From a checkpoint of a small audio frame classifier: waveform 16khz input.
Rows from block 5, named by matrix and row number. Each number is 50 + 12 x the weight over the matrix's rms, rounded and kept within 0 to 99. All counts start at 0.
# weight_hh_l0_reverse: GRU recurrent weights, backward direction (gates r, z, n stacked) (model.rnn.1.rnn.weight_hh_l0_reverse, 576x192), inputs 0-191
weight_hh_l0_reverse.241:44 41 60 63 60 60 49 51 18 23 38 67 46 34 38 57 52 69 55 54 45 62 44 61 45 23 77 42 49 48 53 59 58 41 57 48 55 63 74 63 45 48 40 60 46 61 48 55 53 69 45 39 71 35 37 13 63 58 45 43 54 36 69 35 60 44 59 52 47 50 57 53 50 59 57 49 60 44 51 39 51 66 41 42 46 44 50 43 61 53 41 37 51 57 39 42 51 31 42 82 39 52 38 47 73 57 55 18 51 52 56 40 36 51 49 32 39 46 42 42 61 52 27 37 61 57 60 26 34 43 24 47 61 37 46 54 54 52 49 57 62 49 43 47 80 73 39 70 37 55 45 52 53 68 44 67 60 49 48 57 25 54 32 61 47 52 55 63 49 37 56 46 50 40 52 53 53 41 32 59 43 40 52 40 62 46 60 39 32 60 57 57
weight_hh_l0_reverse.242:48 35 57 42 48 44 44 54 40 49 32 40 35 56 68 68 45 63 39 56 46 45 39 51 56 53 36 48 49 64 73 63 59 56 35 42 64 56 76 65 51 24 51 55 52 52 58 56 41 30 37 47 35 83 50 58 32 45 38 73 61 50 60 52 30 52 29 31 48 56 30 44 44 43 50 46 41 77 49 41 59 31 44 41 69 47 50 48 76 39 28 66 39 37 60 60 62 35 47 48 56 45 46 61 57 67 43 43 71 52 47 57 34 38 44 41 46 50 58 45 66 55 32 69 37 50 51 64 62 54 48 55 43 58 38 39 50 35 52 62 41 54 63 48 41 45 55 47 51 47 59 68 34 40 50 40 34 54 47 55 57 55 36 55 47 62 58 51 57 40 51 39 59 69 42 44 26 53 40 62 38 40 44 54 49 30 44 57 46 37 51 69
weight_hh_l0_reverse.243:53 68 47 46 51 47 45 45 53 40 48 51 51 49 35 42 43 63 42 33 46 44 58 34 49 51 54 50 76 64 48 58 59 30 32 40 32 27 37 65 61 60 59 60 54 63 36 47 46 56 78 61 57 71 33 57 52 42 32 65 48 46 70 60 46 24 32 57 56 51 56 68 67 48 52 53 51 48 40 62 51 60 46 34 60 60 42 50 29 43 50 61 70 52 57 57 59 42 39 46 67 61 24 34 58 51 42 46 41 51 36 44 57 41 49 62 67 61 48 77 77 26 52 49 67 49 64 53 50 62 43 81 71 37 56 44 39 28 65 56 54 67 55 59 41 47 39 56 59 65 34 46 41 44 53 54 63 66 48 47 28 66 47 57 58 59 49 67 56 63 65 52 47 36 65 50 56 56 54 36 49 55 56 48 56 48 52 27 49 45 46 45
weight_hh_l0_reverse.244:49 56 58 64 74 51 51 46 16 41 49 53 31 54 58 55 53 43 46 56 50 35 33 28 56 42 69 49 32 60 63 45 63 51 58 59 55 27 34 39 43 39 49 41 50 49 47 38 61 40 44 46 15 42 53 45 64 62 46 62 70 63 57 51 62 58 59 66 57 46 67 45 52 65 59 42 82 32 54 46 36 48 33 56 61 58 44 69 48 51 24 49 46 63 46 53 61 61 47 44 32 45 66 45 61 30 62 58 42 64 63 31 67 29 62 47 55 55 57 53 60 71 42 49 46 60 43 52 39 65 43 64 47 60 66 48 47 46 23 44 53 47 47 44 50 56 56 42 61 61 46 72 55 27 56 63 51 64 38 31 50 59 39 55 34 59 49 58 56 50 62 57 51 61 60 36 30 30 55 53 61 59 56 42 59 41 64 56 69 52 46 31
weight_hh_l0_reverse.245:68 48 44 49 55 59 35 38 58 71 47 43 54 66 41 39 65 31 52 55 70 41 35 42 69 48 44 66 41 36 49 57 54 39 58 60 58 46 51 40 55 31 55 54 57 71 65 27 39 65 44 46 30 61 66 52 64 34 69 45 50 54 49 51 43 61 42 50 46 63 37 50 57 55 33 53 50 52 48 63 16 63 35 54 62 52 40 76 55 44 55 48 57 35 60 42 55 39 52 51 55 33 37 50 46 50 41 45 46 21 54 46 54 58 47 30 79 36 50 60 53 58 39 62 70 54 57 45 40 62 65 39 47 40 59 50 33 41 57 76 46 54 47 58 55 50 47 74 39 38 65 60 46 73 32 56 63 55 57 48 54 71 58 52 57 36 41 32 41 51 55 47 37 52 50 68 58 55 50 48 42 60 41 61 72 43 35 52 51 61 60 33
weight_hh_l0_reverse.246:84 54 49 44 42 34 42 48 40 54 49 54 48 48 59 66 46 58 59 30 31 45 52 51 43 43 62 52 45 60 69 37 53 53 48 59 49 43 62 69 39 62 47 47 46 66 47 65 32 63 50 54 31 57 55 46 48 72 32 71 17 62 61 48 42 36 38 56 45 62 62 31 65 41 55 49 49 55 35 60 66 44 63 49 54 43 36 44 56 53 33 50 63 44 48 55 61 58 36 50 62 65 55 63 63 44 47 41 60 27 52 64 43 42 49 65 42 58 28 25 27 51 47 56 41 48 52 56 42 63 22 58 41 53 54 46 54 62 60 55 51 46 32 58 47 67 47 60 52 41 55 43 71 56 56 77 57 39 39 61 55 49 57 46 44 42 39 47 63 57 50 39 37 31 50 48 53 38 62 45 71 46 56 35 68 41 38 60 36 63 62 38
weight_hh_l0_reverse.247:39 58 38 55 29 55 58 37 39 37 58 51 50 22 42 60 37 93 39 34 42 55 60 45 43 37 55 66 63 57 40 55 47 54 40 46 69 60 34 62 62 60 61 47 55 52 48 47 50 73 31 39 52 53 48 59 59 53 48 64 34 49 24 44 43 29 51 44 74 57 43 46 60 53 54 39 48 50 55 67 38 33 55 57 50 34 53 55 32 50 34 20 69 43 58 48 54 48 45 36 58 51 43 44 45 57 41 58 61 40 59 49 67 55 49 59 56 43 45 55 33 37 46 32 39 60 58 49 47 55 59 60 35 45 55 48 69 62 51 62 37 53 58 66 59 33 58 54 49 36 40 44 42 53 38 48 34 51 58 44 72 65 57 46 49 30 38 36 50 43 55 63 45 56 67 49 36 35 47 32 39 61 33 57 55 54 39 55 60 49 53 53
weight_hh_l0_reverse.248:47 51 43 63 40 70 29 58 57 38 37 66 39 45 48 69 42 64 47 56 43 63 60 61 46 68 42 60 48 38 45 55 44 65 58 42 67 38 46 39 56 48 71 59 51 44 44 49 60 38 39 57 64 32 47 49 33 33 51 49 32 48 50 70 59 47 45 44 51 63 42 41 32 42 38 56 40 60 38 42 58 44 76 40 61 56 44 55 75 38 46 63 25 40 39 42 30 39 43 56 59 48 39 32 72 42 40 34 39 66 65 47 44 58 33 44 52 51 60 33 68 37 49 29 51 46 38 39 53 63 45 41 40 78 42 51 46 48 38 53 44 79 25 09 57 21 71 38 59 50 52 59 73 35 39 44 38 58 63 53 54 35 65 58 46 54 33 44 47 48 55 47 74 57 59 42 49 41 47 41 79 42 35 45 54 42 24 70 32 64 56 51